config.yaml
train_examples: 26041
spec_augment: false
win_length: 400
output_stride: 4
arch: "tc_resnet"
norm: "batchnorm"
kernel_size: 7
beta2: 0.99
one_sided: true
Rows from block 6, named by matrix and row number. Rows with one number belong to one channel. Each number is 128 + 32 x the weight over the matrix's rms, rounded and kept within 0 to 255. All counts start at 0.
# convs0: first width-7 conv (model.blocks.6.convs.0.weight, 128x128x7), inputs 80-89, a 7 kernel for each
# convs1: second width-7 conv (model.blocks.6.convs.1.weight, 128x128x7, transposed), outputs 80-89, a 7 kernel for each
convs0.54 [200  65 133 110 119 120  72 137 163 102 119 121 165 157 165 149 161 122 125 160 157 114 110 153  82 137  92 118  91 110 112  87 154 156 100 139 152 118 122 134 130 171 129 136 104 158 126 145 116 139 100 162 118 116 173 103 165 159 162 149 143 156 192 100 157 119 127 170  69 138]
convs1.54 [124 109 170 110  72 198  89  64 119 111 134 148  79 115 173 137  82 152  88 130 145 138 115 120 123  95 173 112 137  91  91 175  98 137 144  74  89 105 130  82 117 134 111 123 104  82 121 115 138 125  75 163 148 111 154  57  99 136 114  89 104 173 102 113 153 137 105 136 150 140]
convs0.55 [131 136 144 150 108 123  77 126 113 188 102 161 127  88 163 123 118 186 155 116 128 135 171 152 136 191 146 111 130  92 150  86 110 130 126  98 120 135  86 139 214 151 135 160 122 128 125  89 110 197 156 126 149 138 103 148 121  46  79 108 133 137 101 146 125 118 122 148  68 136]
convs1.55 [100 123 167  77 148 113 118 133 115  88 151 123 167 105 167 136 130 151 140 118 117 130 152 113 127 116 129  60  87 118 119 178  99 145 109  67 105 156 189 107 138 216 187 111 135 119  77 126 106 119 114 124 125  93 113  80 152 126 119  59  93 161 100 114 163  91 172 125 112 122]
convs0.56 [185 136 144  58 155 112 109 122 101 158  77 148  85 109 203 110 121 169 134 114 163 124 182 106 109 100 139  92  24  88 105 119 149 110 122 169 130 144 101 171  82  79 184 159 124 140 141 123 105 177 146 133 156 109 106 127 149 165  92 126 127 147  97  68 127 144 128 100 137 179]
convs1.56 [ 87 111 150 177  99 123  96  78 125 139 108 105 160  91 102 113 133 107 105 134  88 193 148  66 154 113 117  88  37 141 112  90 165 160 182 255 138 122 134 113  88 192 121 141  90 111 123  75 112 125 156 122 125  85 130 106 101 101 115 163 179 123  88  28  64 114 148 135 203 141]
convs0.57 [109 129 131  80 110  85 111  86 124 153 118 129 156  95 120  72 152 115 139 106 111  95 140 117  75 158 125 161 200 121 146 115 132  95 123  81 190 121 128 125 135 163  58 154 144 140 134 124 144  81 123 165 127 124 104 129 139 101 159 130 137 140  87 107 188 152 160 157 140 135]
convs1.57 [147  94 169 116 163 118  79 115 135 137 139 152 156 122 131 140 116 121  99 165 151 109 138  70 126 147 110  82  75  89 138 148 144 115  96 129  60 129 140 139  66 162 171 116 171 201 192 109 149 116 137 129 102  78 148 149 107 134 167 180  80 133 110 156 135 110 167  80 138 107]
convs0.58 [147  99 181 131  76 154 123  79  95 158 122 100 129 185  52 201 124 111  85 130 196  69 128 155 135 113 137 130 123 138 101 100 176 135  99 121 135 210  78 112 142 144 114 163  86 145  76 160  46  77 167 124 100 124 186 134 158  58 140 132 174 103 115 193 147 169  70 123 131 159]
convs1.58 [113 135 142 135  61  91  79  67 125 142 144  91 116 178  95 146 115 126 131  99 220 115 113 135 103 105 118 150 122  65 169 121 140 124  95 120  97 107 171 124 108 158 139  72 108  99 166 121 128  98 158 121 125 142  92 144  89 108 128 117  90 142  42 181 140 168  86 150 130  55]
convs0.59 [ 57 124 127 126 111 156 140 182 139 163 106 146 106  65 123  94  97 147 133 122 201  85 147 113 169 145 136 135  78 156 133  96 156  48 105 158 125 141 133 116 113 132 131  97 130 124 123 170 117 145 128 154 113 169 135  58 126 128  88 159 138  53 116 123 139 165  95  83 129 187]
convs1.59 [111 122 138 120 136 170 196 204 154 120 154 104 101 129  73 129 128 104 103 145 141 144 127 106 122 106 108 143 130 188 117 160 113 137 140 148 191 146  77 103 119  95  94 125 142 122 103 150 160 152 151  53 157  99 116 149  86 152 138 143 180 108 117 142 184 106 120 143  81  66]
convs0.60 [172 126 109 126 120 148 193 142 102 117 168 103 105 153 140  91 146 181  99 163 143  81 104  97 178 151 111 191 123 119 148 135 114  97 101 117  93 144 140  81 158 138  85 125 112  89 131 120 119  89 148 186  95 130 164 111 127 117 143 136 178 143  59  94 144 114 113 178 112 114]
convs1.60 [ 83  96  88 116 169 132 110 123 127  74 128 149 105 110  87 126 143 115 133 115 148 161 127 160 150  91 139 164 119 134 131 162 149 153  95 114 100 137 122 130 114 145 114 117 151 132 114  92 121  91  93 135 116 146 127  95 136  99 106 107 141 135 100  63  98 160 133 192 148 115]
convs0.61 [165 163 137 112 151 129 109 158 119 128 113 127 170  70  94  69 101 168 138 126 132 171 113 164 166 143 142 112 103 129 151  82 153 128 111  98 100 122 152  92 111 126 141 112 124  82 115 134  84  89 101 100 130 128 192 160 148 120 130 108 124  95 124 141 104 135 159 154  51 125]
convs1.61 [100 137 116 113 123 203 112 163 103  94 155 169 148 138 153 166  89 125 175 163 107 143 124 137 120  96 175 162 106 146 130 124 138 146 144  77 133 142 107 179 124 133 217 100 188 103 141 156 132 100  73 126 138 145 142 136  85 128  81 114 128 133 144 110 148 169 182 116 106 134]
convs0.62 [ 59 146 117 137 129 127 111 161 169 142 101 111 116  77  79 150 144 105 157 175 215  90 147 182 165 109 145 106 173 118 145  83 119 133 122 119 113 170  90 137 124 162 129 179  96 103 114 108 109  53 124 114 123  98 207 171 113 156 117 105 161 142 174 105 114 140 128 117 112  75]
convs1.62 [116 175 128  67 141 107 131 183 132 140 147 158 112 106  45 152 170 105  90 113 158 135  99  79 138 126  91 163 198 174 142 102 121 118 109 136 170 112 174 117 142 142 108 116 105 131 151  88 102 133 126 106 144 115 141  94 210 127  71 181 103 163  66 255 146 112 103 124  95  87]
convs0.63 [154 110 128 153 155  88  65 137 148 133 157 164 120 123 155 131 159 144 150  98  85 109 170 109 117 130 103 144 135  93 139 135 147 128 111 163 161 157 105 139 113 150 174 135  96 130  99 122 136 145 135 116 133 131 137  81 145 172 137 119 131 114 102 107 112 117 127 155 106 146]
convs1.63 [152 150 147 118  47 179 121 119 128 104 158 115  83 161 106 139 117 134 102 112  76 192 139  81 131  92  73  72 255 149 111  88 109 134  94 112 150  91 101 143 111 186  97 115 132 136 102 103 125 152 155 110 126 101 132 102 186 161 130 111 110 120 103  78  72 132  56 195 190 150]
convs0.64 [ 95 129 115 113 103 149 157 151 178 133 102  93 161  75 104 131 149 153 103 152 167 127  78 155  78 166 129 152 124 103  91  94 157 119 147 175 168  86  88  69 131 149 144 145 139 168 106 140 169 182 142 125 127 136 120  86 101 143 126 127 175 118 184  75 138 142 142  96 123 161]
convs1.64 [ 79 104  86 168 101 135 202 208 116  97 125 153  42 193  91 138 123 138 137  96 102 150  95 153 121 111 157 140 119 154 112 188 145 125 152 104 165 150 119  95 117 123 114 193 116 123 121  53 190 161 155 116  88 130 135  76 183 149  95 116 124  75  92 102 119  78 206 165  91  64]
convs0.65 [150 136 123 151 180 133  99 141 126  88 131 108 152 127 110  90 120  82 124 106  64 154 169 123  85  94 154 187 121  79 156 160 176  89 143 110 112 104  98 187  96  79 179  52 142 124  91  90 120  98 140 128 163 109 151 183 172 166 103 133 103 137 191 148 163 110 134 109 125 160]
convs1.65 [140 136  80 136 126 139  98 162  85 128 121 134  77 131 143 137 146 150 108 146  86  66  92 128 136 150 129 146 134 124 121 106 147 161 137 121 112 120 122 116 133  98  86 125 158 125  87 194 105 127 144 130 102 160 126 179 101 166 146 107 148 163 125 154 135 119 101  99 151 171]
convs0.66 [ 81  89  95 143 139 176 127 138  92 127 125 120 148 122 156 174 122 131  93 137  84  91 120  95 123 136 141 147 116 134 116 112 115  94 143 104 117 136  98  93  86  97 243 105 137  95 167  90 174 114  75 108 162 120  91 118 185 146 155  75 114 104 145 122 131 120  71 183 116 162]
convs1.66 [208 108 176 101 129 152 181 126  83 149 162 138 128 162 145 164 114 125 129 148  92 113 161 106 134 147 175 158  91 133 110 129 143 170 165 131 149 156  76  97 131 201  79 174 144 111 148 184  94  88 135 121 157 158  98 118 130 180 102 152 184 153 103  74 115 172 183 100 156  68]
convs0.67 [ 91 111 145 135 135 120 213 144  70 102 173 148 140 138 132 129 140 164 137  91  84 100  94  59 113 121 117 112 149 135 115 130 109  86 147 171 121 142 186  80  88  93 106 139 136 169 173 123 163 177 115  85 152 107  99  98 158 120 119 111  81 117 139 167 120 144 184 118  73 123]
convs1.67 [ 91 133  83  73 139 112 204  77 151 106 139 104 116 169 112 157 118 127 135 115 137  70 139 135 158 176 100 174 103 103  74 142 118 121  98 148 123 117  90 114 114 124 103 177 133 133 142  71 192 116  54 142 110 163 118  85 102 148 113 241 174 113 136 187 120 137 131 163  99 104]
convs0.68 [ 97 161 162 141 139 115 141 164 104  78 146  99 208 102 125 117 118 112 121 142 138 139 187 105 126 129 136 128 182 167 135 152 104  98 128 114 129 118 126 117 169 100 192 101 149 134  96 152 139 101 108 108 145 168 140 118 106 105  79 105  70 119  53 147 130 130  90 117 130 173]
convs1.68 [139 126  98 168 122 169 112 169  91 170 105 107 155  75 132  91 158 117 118 107 105  88 113 155 110 107 157 109 178 160 129 125 108 131  97 112 101 123 121  97 119  97 168 157 125  82 100 199 139 114 104 165 142 200 135 178  81 152 130 125 128 117 112 100 120 126  90 100  70 162]
convs0.69 [ 82 102 120  92 169 162 151 200  79 159 111 156  74 117 123 103 141 142 102 116 143 109 137 140 136 120 112 165 142 141  99 181 105 143 120 143 144 165 130 113 135  55 115 149 113 162 145 155 146 123  84 160  81 146 126 137 129  93 106 153  97 124 125 142 104  70 116 142 135 120]
convs1.69 [123 149  57 118 110 108 175 185 141  75 126  79 182 132 124 189 123 179 109 155  56 101 120 145 170  99  89  99 110  93 117 150 155 126 100 144 111 136 129  85  84 176  98 139 149 129 115 104 176 157 108 116 166 103 177 131  73 117 173 165 112 228 100 142  67  84 115 134 173 178]
convs0.70 [178 137 122 130 153 136 148 130 129 129 172 152 146 163 123 169  92 155 123 124 141 122 138 126 150 148  99 151 163 170  54 148 136 121 126 149 107 147 147 107 160 131 148 119 123 126 137  97  99 116 138 104 102 126 111  57 127 152 190 131 157 151 142 108 133 136 152 144 148 129]
convs1.70 [143 129 136  93 132 129 130 105 144  77  91 184 140 173 112 152  69 101 166 134 190 101 170 118  85 140 115 153 167 101 146 137 132  90  86  82 110 121 109  56 145 125 189 134 160  80 132 119 110  79  75  65 144 129  68 112 212 118 123 167  87 165 117 163  95 159 101 153  94  98]
convs0.71 [ 74  88  90 132 109 137  92 126 131 168  88 158 102  93 141  84 105 108 164 169 112 154  96  97 171 128 121  89 149 129 190 132 143 132  87 143  57 171  97 114 152 137 165 156 121  94 153 116 103  76 137 144 121 148 132 181 172 141 125 159  74 136 129 145  91 147 115 102  90 108]
convs1.71 [158 145 153  95 132 133 103 137 109  78 142 150 109 119 110  72 111 111 180 141 144 142 152 115  60 132  69  92 155 135 112 110 126 121  83 144  95 142 105 121 121 137 151 142 157 104 129 161 116 112 127 131 145  83 123 123 120 181 132 108  85 117 102 138 148 151 130 136 132 136]
convs0.72 [126  80 142 118 110 134 155  99 143 120 153 109 110 120  91 112 150 134 106 146 133 109 149 155 108  78 129 133 149 139 123 119 187 105 138 150 145 162 121 130 115  91 111 161 126 189  78 112 160 137  67 112 176 134 154 139  78  94 136 122  98 109 109 151 235 164 103 112 130 109]
convs1.72 [106 148 151 148 100 113 151 123 129 173  87 124  80  98  61  95 118  96 158 151 128  77 175 112 137  99  82  95 137 150 112  66 105 115 130 166 113 129 119 115 134 136 106 127 157 102 150 118 142  81 144 126 115 120 144  77 159  71 120 167 160 132  95 255 142 104 169  74 152 103]
convs0.73 [ 99 155 136 138 151 157  85 166 124 124 110 148 149 152 114 102 125 119 102 134 118  75 162 131 113  99 171 138 112  88 158 151 120 141 129 105 105 156  86 133 187 126 155 169 189 147 125 157  88 145 149  99 162 168 129 119 144 141 107 161 146 185 137  84 141 115 164 159 139 110]
convs1.73 [134 188 122  83 120  96 173 141 146  82  95 179 183 184 132 129 168 124 131 125 143 141 108  67 155 116 144 112 173 151 184  66 156 131  38 143 127 155 128  95 145 181 161 130 208 169  75  98 133 152 141  96 108 108 131 211 171 130 128 105 129 213  68 133 143 107 111 127 161 148]
convs0.74 [ 91 133 107 141 106 163 103 183 121 166 128 150  80  94 111 105 143 171 110 121 133 100 161 134 140  73  82 110 116 106  97 126  80 107 103  81 127 195  91 174 121 219 146 136 159 176 136 121  98 182 128 172 162  88 107 124 145 174 131 163 189 158 202  65  61 115 103 112 101 164]
convs1.74 [160 113 158 135  81 159 111 145 136  81 120 113 146  50 185 123 133  94 104 132 183  83  91 136 141 102 114 128  56 153 152 139 147 118 131 174 126 105 136 102 147 163 144 124 146 106 127 117 158 125 150  85 146 147 110  58 135 168 103 126 155 121  61  36 136 137  84  98 126 102]
convs0.75 [173 139  64  65 179 144  79 124 124 139 113 149 113 107  96  52 123 119 159 130 191 113  53 139 196 137 114 113 149 166 111  95 139 163 156 173 104 147 127 117 148 136 139 170 120 113  81 115 142  87 147 110 139 158 126 123 165 125 123 116  97 100 149 115 105 103 171 108 109  75]
convs1.75 [141  91 115 116 159  92 100 118 121  98 125 121 112 104  90 135 127 132 165 184 136  81 177 130  93  76 106  75 111 126 154 195 123 107  70  82 111 145  64  44 147 201 113 122 181 140 115 111 166 132 120 104 115 131 121 105 149 154 103  57  94 138 108 117 119 128 178 145 131 115]
convs0.76 [ 88 118 129 111 117  86 129 157 138 160 118 107 157  56 109  99 121 128 173 130 191  88 151 100 171 132 114 118 133 181 179  96 106 155 106 157 129 169 153  93 144 143 160 100 122 171  54  97 108  88 155 121 115 115 138 150 138 125 141 101 106 126 118 196  65 115 129 118 185 118]
convs1.76 [ 77 154  95 136 154  83 148 185  83 135 125 176 170 101 102 105 108 107  84 132 166 175 209 126 117 141 103 117 196 178 110 112 151  72  77  69 149 130 178 141 133  96 140 154 153 108 114 162 130 141 122 110 127 106 172 135 134  87  99 112 117 150 101 243 156 135  73 117  87 122]
convs0.77 [166 100 122 173 140 141 137 151 180 124  97 154 153  99  61 158 192 129 134 127 104 143 104 132  91 148 107 103 245 136 147 111 148 103 132  87 110 160 127 128 109 183 130 108 151 129 112 133 135  62 140 132 117 127 119 171 175 200 129 102 115 141  88 129 114  81 124 119 138 155]
convs1.77 [ 74 126 122  81 119  85 112 174 130 113 124 175  97 114 182 170 112 135 107 128 149 124 206 154 141 146 142 108 112 124  81 163 176 124  97  92 167 129  96 101 143 107 164 150 150  90 104  86 129  69 142 141 190 121 110 120 154 109 151 178 152 107  95 191  99 137 165 128 153  98]
convs0.78 [135 133  92 115 135 161 163 128 118 149 125 100 111 114 121 127 120 136 118 131  93 173 176  98 107 173 194  90 101 144  98 110 145 125  74 134 108 115 113 172 114 155 110 117 137 145 103 118 138 146 158 118 120 106 131 141 152 109  87  67  94 121 135 155 139 147  93 226 109 148]
convs1.78 [ 97 116 145 178 222 154  62  89 143 122 162 120 133 114 152 156 155 140  85 111 110 123 131  71 137 130  97  89 187 160 146 161 147  79 132 102  78 139 128 152 149 140 110 156 177 107 139 115  82 126 118  99 145 140 119  89 140 118  68 126  98 126  99  92  93 117 114 147 147 120]
convs0.79 [159 126 126 111 131 118 122 154 139 127 151 156  81 112 148 129 162 120  80 128 140  96 130  65 150  87 123  76 119 135 109 104  89 112 106 129 136 138 105 110 131 118 160 139  86 117 161 157 146 197 121  87  67 135 112 165  75 119 105 126  90 171  88 100 142 142 116 137 128 164]
convs1.79 [ 67  97 143 130 158 184 142 155  77 147 114 151 137 125 108 198 119 172  72 103 112 180 116 144 122 103  97 101 129 117 140 165 120 101 166 125 160 149 118  89 151  91 117 109 100 139 105 111 191 131 141 100 217 157  83  62 143  98 120 122 130 113 134 117 124  86 154 168 100 166]
convs0.80 [202 133 168  95 103  84 131 162 163 117  71 163 149  67  84 146 163 136 139  98 111 121 128 127 154 120  99 101 126 140 105 144 122 125 109  74  80 128  81 119 126 116  64 152 114 188 133 159 187  99 137 129  81 118 123 111 130 154 134  90  61 146 148 151 152 154 101 143 170  95]
convs1.80 [ 77 167 132  87  82 151 128  86 144 129 125 146  95  74 119 166 127 117  97 145 145  82 173 105  83 139 130 152 101 140 136 128 102 132 151 144 104 122 133  91 108  78 156 121 136 125 161 143  88  96 149 150 116 128 122  92  86 105 120 160 114 132  85 171 145 162 124 120  94 144]
convs0.81 [ 91  69 133 161 112 152 139 137 122 142 122 152 148 100 164 124 131 100  74 123 120  84 158  77 169  79 203 116 124 147 137  85 100 133 105 112 137 185 156 100 111  86 101  96 124 102 173  99 160 113 135 118 101 123  78 152  89 151 205 183 177 182 158 100 103 116 105  72 115 128]
convs1.81 [147 124 164 112 154 149 140 106 122  74  93 130 139  93 143 127 122 100 120 134  72  97 201 147 118 108  60 215 106 127  96 102 128 119 138 170 114  97 115  94  72 103 101 106 108 148 113 141 113 138 168 123 143 151 101 129 238 122 158 150 125 145 130 123  95  86 129  80 138 140]
convs0.82 [132 106  97 145  84  72  73 150 114 115 131 160 132  93 100  78 143 118 121  87 101  95 143 105 105 116 172 137  96 138  88 147 127 128 150  74 139 187 126 128 116 183 125 120 108 127 145 144  75  65 124 116 150 119 119 112 142 116 145  99  87 105 101 115 120 157  69  86 184 176]
convs1.82 [167  91 151  90 114  96  96 163 146  78 120 165  53 168 126 120 104 100 125 153 189  70 125 145 123 132 135 130 105  94 147 106 173 101  89 199  79 139 135 107 153 154 147 145  92 137 136 171  50  81 177 104 129 114 117 119 159 127 124  90  92 138  65 155  46 163  70 163 151  59]
convs0.83 [167 103  85  99 151 139 113  72 113 122 138 122 147 218 127 110 159 116 120 115  95 152 175 126 111 155 100 128  91 154 169 105  83 120  37 109 151 134 129 100  85 128 101 144  94 118 113 112 106 246 111 137  92  73 154 159  40 106 115 123 150  60 159 129  92 143  88 114 132  98]
convs1.83 [ 95 104 113 138 187 156 102 114  94 164 161 128 127 145 128 128 174 146  98 125 167 202  93  89 108 131 118 149 126 135 140 150  98  88 131  89 157 147 144 150 147 186 110 159 112  82 152  88 121 159 184 129 177 100 179 134 126 110 123  89 131 161 163 161 111 125 161  99 169  77]
convs0.84 [133 129 139 129 116  73 150  88 117 111 183 157  98 158 147 154 132 126 116 141 138 112 105 139  98 145 138 200  91  91 189 138 147 132  82 103 166 117 140 124 116  92 199 148 140 186  79  88 151 127 106 159 139 166 101  81 128 149 138  39  98  52 115  92  87 155 140 108 159  92]
convs1.84 [ 91 143 144 131  93  97  99 100 110 122 108 141 137 156 118 107 122 169 107 159 164 112 124 159 128  94  61 119 127 202 117 132 113 131 139 108 135 111 142  80  48 100  97 131 174 143 115  97 103 105 127 143  85 126 113 130 112  99 114 101 121  90 125  65 135 145 113 113 141 147]
convs0.85 [156 140 122 149 161 114  93  75 140 110  85  95 146 105 122 129 132 149 104 142  77 112 144 155 125 129 104  97  99 125 173 145 119 135 114  94 101 149 107 114 164  95 123 129  98 132 111 176 151 121 120 180 152 162  74 115 134 125  90  76 109 186 140 150 114 136 133 117  67 163]
convs1.85 [128 150 109 106 133 118 124 107 124 101 116 146  75 147 100 136 128 170 136 101 189 139 142 150 121  79  76 181 124 118 125 168 110 151 136 148 143 108 107 119 174 145 103 100 101  73 193  80 182 109 133  87 105 143 172  88 123  95  91 170 120 122 112 172 127 137 150 105 137 100]
convs0.86 [173 112 136  97  92 134 104 117 104  95 106  84 110 113 133 106 117 108 111  99 160 104 126  62 110 117 111  52 190  93 143 113 180 150  96 133 135 103 109 125 134 131 169 177 150 140 177  87 137  86 150  81 133 100 174  92 134 142 107  86 117  99 132 140 157 105 152 113 161  77]
convs1.86 [134 159 110 156 134 135  51  76  80  98  96 149 138  16 100  92 145  84 140 100 208 149 147  99 103 129  68  90 187 131  99  98 129 109 118 121 160 127 139 147 101 123 143 122 110 131 158 122 110 111  58  78 114 120 120  80 147 130  93 189 122  38 151 215 118 109 139 154 109  47]
convs0.87 [136 133 160 159 100 122 103  88 120 133 101 124 125  77  83 161 131  68 158 174 206 114 134 153 111 144  64 142 139  88 136 124 120 147 124  87 157 171  95 169 128 123 124 153 136  70 186 159 174 195 139  73  85 132  94 123  78  95  67  82  76 128 104 116 149 113 110  71 171 158]
convs1.87 [130 192 195 115 167 113  49 134 111 115 133 110 112  33 126 148 117 138  68 166 148 120 137 117 148  89 149 100 103 175  88 101 122 195 174 139 125  92 150 127  96 187 101 117 123 142  96 134 127 119 169 163 147 119 120 119 165 111  97 183 131  69  78  66 120 175  63 175 149 128]
convs0.88 [172 141  65 157 119 100  63 112 153 115 127 110  84 136 139 193 133 135 100 129 123 159 113 176 110 173  80 157 101 116 139  81  99 169 144 158 136 116  89 128  93  94 168 137 185 104  93 110 153 120 141 132  94  97 137 161  99 122 133 162 111 100 161 104 140 151 145 214 124 145]
convs1.88 [134  83 126  93 126 117  99  57 151  86 109 164 139 115 177 134 160 114 121 123 135 184 169 174 176 159 193  78 111  84 122 110 130 135 176 165 130 136  84 112 118 107  99 145 177  90 163  94 146  66 115  99 132 166 128 117  70 184 151 114 111  85 107 172 139  73 170 198 132 158]
convs0.89 [105 165  82  90 113 104  92 108 150 119 122 138 130 122 155 100 167 147 131 101 146 129 145 132  90  91 165 157 141  97  87 146 149 122 139 115 136 132 159 115 117 109 125 150 118 101 144 121  85  90 178 129 123  97 144  93 133 128 165 172  75 113 111  96 143 103 123 110 149 157]
convs1.89 [114 104 129 123 162 108 100  98 129 138 140 119 151 104 116 158 163 149  95 145 151 121  86 213 119  44 120  95 133 135  65 140 134 184 184 143 149 139 120 143 104 130 116 166 117 121 132 137 132 121 111 104 131 153 112 161 107 131 148  91  84 181  95 114  98 182  88 168 189 107]
convs0.90 [102 105 116 126  85 127 100 104 118 144 134  89 122 135 136 124 103  91 149 100 136 155 129 130 145 152  94  72 123 117 165 132 143 135 154  79 140 126 152 133 132 137  79 101 137 131 165 122 126 139 119 128 169 149 165 189 142 162 101 200 122 172 113 102 143 111 149 134 117 182]
convs1.90 [ 72 180 122  80 181  76  87 147 124 134  75 112 122 115  78 126 128 168 112 206 170  84 125 107  65 145 121 119 170 167 140 116 131 179 132 189 140 126 154 110 204  99 123 168 129 122 158 143 109  94 168 129 131  84 133 124 131 130 225 148 100 132 128 155 124 117  57 146 158  78]
convs0.91 [146 172 130 117 178  67 144 119 140 134 171  89 113 116  78  96 111  85 131 125 203 136 158 106  88 112 107  80 143 170  70 126 127 141 156 121 129 132 166 119 160 127  93  93 165 140 107 103 144 132  98 106 136 138 110 163  46 183 126 180  48 213  63  66 110 167  86 193 125 111]
convs1.91 [144 101 182 123 117  45  97  84 102 115 105  93 121  96  73 121 133 118 163 130 175  96 148 136  60  94 103  65  89 115 140 150 124 118 133 126  75 118 110  95 128 100 143 132  98 135 122 135 146  99 135 117 134 121 101 103 119 150 178 131  70 110 133 123  90 146 108  72 136 114]
convs0.92 [148 159 147 152 149 103  94 195 150 149 147 118 140  85  73 135  76 138 135 186 178 149 108 128 136  97 109  88 186 110 129  98 192 137 103 117 113 103 130 137 103 128  87  83 142 156 152 206 142 198 145 148 157 110 115  32 140  68 155 112 108 111 140 150 114 116 116 143 118 140]
convs1.92 [148 121 130  68 183  94  78 137 154 133 100 128 123  46 136 128 129 142 124  95 182 161 152 107 184 132 172  73 210 115  94 139 149 177 116 138 113 112  88 139 121 113 136 151 101 104 123 164  95 128 101 145 109 111 145 136 140  98  97 194  82 118 104 155  89 187 147 108  88 107]
convs0.93 [168 189 101 113 112 142  76 129 157 140  87 105 118 109 136 131  85 115 121 152 165  73 137 125  97 186 105 165 100 163 118 138 108 138 101 155 139  66  86 114 104 241 157 133 139  80 152 124  92 101 113 104  84 143 114 149  69 161  63 189 120 136  91 164  79 108 120 128 171 200]
convs1.93 [173 134 137 171 105  98  90 109 129 152 163 116 150 133 153 125 134 138 124 147 132  71 182  95 164  79  89 136 104 143 137  97  88 154 141  44 104 146 138 119 117 152 142 111 120 123  95 144  95 133 117 143 119 189 116 152  94 144 181 159 135 111 136 117 133 117  67  69 123 125]
convs0.94 [191 149 108 138  60 148  57 188 130 149 104 168 118 121 111  75 145 137  96  94 209 121 114  93 139 193 114  85 151  76 107 140  92 161 175 114 123 104 128 134  77 121 159 122 142 118 131  98  80 103 144 123 139 106 121 130 162 129 134  88 131  94 104 147 119 206 129 155 103 113]
convs1.94 [198 130 145 135 163  76  34 110 116 129  99 134 121  86 110  88 155 130 137 174 178 132 127  87  95  52 185 204 118 117 153  78 125 112 145 115 117 123 100 122 127  83 123 101 100 122 131 117 100 124  76 152 130 138 120 112 130 132 144 183 124 167  93 191 126  98 161  74 108 165]
convs0.95 [ 96 114 190 126 152 121  77 178 114 142 115 143 105 130  48 170 166 103 130 154 128  88 120 129 123  44 111 115 144 149 110 125 126  57  97  99 186 111 160 109 105 135 160  90 130 146 122 123 136  92 106 101 131 156 138 123 149 159 109 129 151 131 115 197 150 174 163 135 117 114]
convs1.95 [202 147 105 125 151 124 114 130 129  95  99 141 149  94 149 154 152 105 122 129 149  84 117 136 139 123 132 130 176 191 127 157 124 103  73 199 122 117 106 150  99 132 127 119 134 125 133 143 152 146  98 103 119 177 144  98 144  99  87 183 145 100  89 211 148 161  91  86 111 129]
convs0.96 [115 114 150  90  93 105 167 107 103 186 107 148 123 199 165 120  77 152 115 122 100 125 166  83  91 110  76 198  10  85  84  70 167 112  92 110 135 161 144 107  99 124  99 132 106 154 129 107 107 255 120 147 130 100 124  70 134 116 114 121 134 190 108  95 109 173 141  70 126 105]
convs1.96 [ 90  70 145 142  99 109 132 143 143 111 171  84 160 178 128 133 127 137 120 135 174 159 144 142 125 147 168 160  59 105  91 136 119 108 190 141 158 149 115  99 119  99 158 139 158 155 133  66 140 236  94 127 141 109  92  99 107 109 122 148 117 158  78  84 146 132  78 133 140 123]
convs0.97 [131 148 140 146 103 166  92 162 116 105  68 125 137 123 105  80 167 145 130 182 137  91  99 110 153 161 178 140 255 132  40 107 160 146  71 107 187 152 115 112 113 111 131 172 122 138 179  77  70  84 171 154 112 141 168 112 148 174  94 156  61 123 155 116 183 138 125 149 145  64]
convs1.97 [224 118 132 110 144  76  84 149  97 143 102 120 143  68 119 131 108  77 113 167 112  80 142 141 133 121 115 121 208 162 101 149 169 139 154 170 128 119 122 125  70  93  96 140  99 103 104 147 129  95 147  33 148 131  93 140 112 128 136 151  99 153  84 139  96 131 136 105 126 137]
convs0.98 [ 88 156 129 149 163 130 119  81 131 143 201  90  74 122 112 104 134 114 149 148 165 135 171  48 125 132 150 182 104 150 110 124 125 111  91 127  94 116 158 181 115  93 161 119 103 145  97  98 140 184 149 168 167 108  95 103 150 132 146 101 113  79 114 117 170 110 159 144 143 135]
convs1.98 [146 132 156  70 144 131 122  84  54 131 130  97  92 181 137  87 173  92 122 148 133 145 149  99 182 142 116 122 143 131 134 191 120 177 161 168 154 150  90 150  84  57 123 167 123 120 161 161 147 197 136 145 156  99 148 121 110 151 117  92 102  98 135 107  76 164 140 188 101 132]
convs0.99 [138 100 137 140 131 125 135 158 154  76 141 121 124  64 118 195 162 113 116  98 122 145 147 106 115 118 139 150 119 123 135 121 137 142 148 130 137 130 154  98 143 144  90 147 187 146 117  97 166  90 105 128 100 119 139 120 169 154 114 118 108 131 130 141 230 179  69 115 124 145]
convs1.99 [ 83 125 169 147  76  99  94 154 170 129 123 129  84 140 125  85 133  89  86  80 151  88 132 175  87 117 154  72 116 139 174 165 104 119 105 127 165 126 102  74 109  83  92 135 168 116 136  85 171 120 139  97 136  91 106  88  68 131  94  83 163 112  87 149 139 156  86  62  92 120]
convs0.100 [205 209 130 116 133 126 120 198 135  74 114  96 135 120 101 153 128 150 129 118 241 129 116 155 101 188  88 103 181 137  89 109 120 147 143 144 154 118 145 169  78 130 147 141 131 136 142 147 123  73 121 167 124 140 126 136  82 136 158 149 169 149 173  81 134 121 129 144 187 150]
convs1.100 [139 100  94 152 146 133  22 151  96 133  99 160 130 119  87 138  84 131 128 151 167 208 138 134 121  86 132 151 125  94 133 153 117 116 138 104 116 134 147 131 108 101 115 111 157 120 148 144 100 141 105 130  67 140 146  47 134 141 168 124  79 135  91 107 134  95 113 120 154  67]
convs0.101 [153 104 153 168 107 127  91  85  98 139 127 125 128 255 135 138 113  94 108  83   6 128  83 118 157 139 147 255 163  95 186 105 187  73 134 120 138  80 174 149 156 170 155 180 140  70 154 128 101 129 115 144 145  65 152 182 174 105 119 126  65 113  87 109  79 103 125 174 159 119]
convs1.101 [132 139 136  83 135 149 137  96 141 145 142 139 184 200 120 118 159 146 186 126  91 110 163 145 169  77 161 111 111 150 139 137 125  94 130  97 138 139 145 123 123 167 111 143 167 117 164  72  45  78 148 130 151  78 162 206 148 136 134 100 113 152 116 163 144  81  57 147 200 156]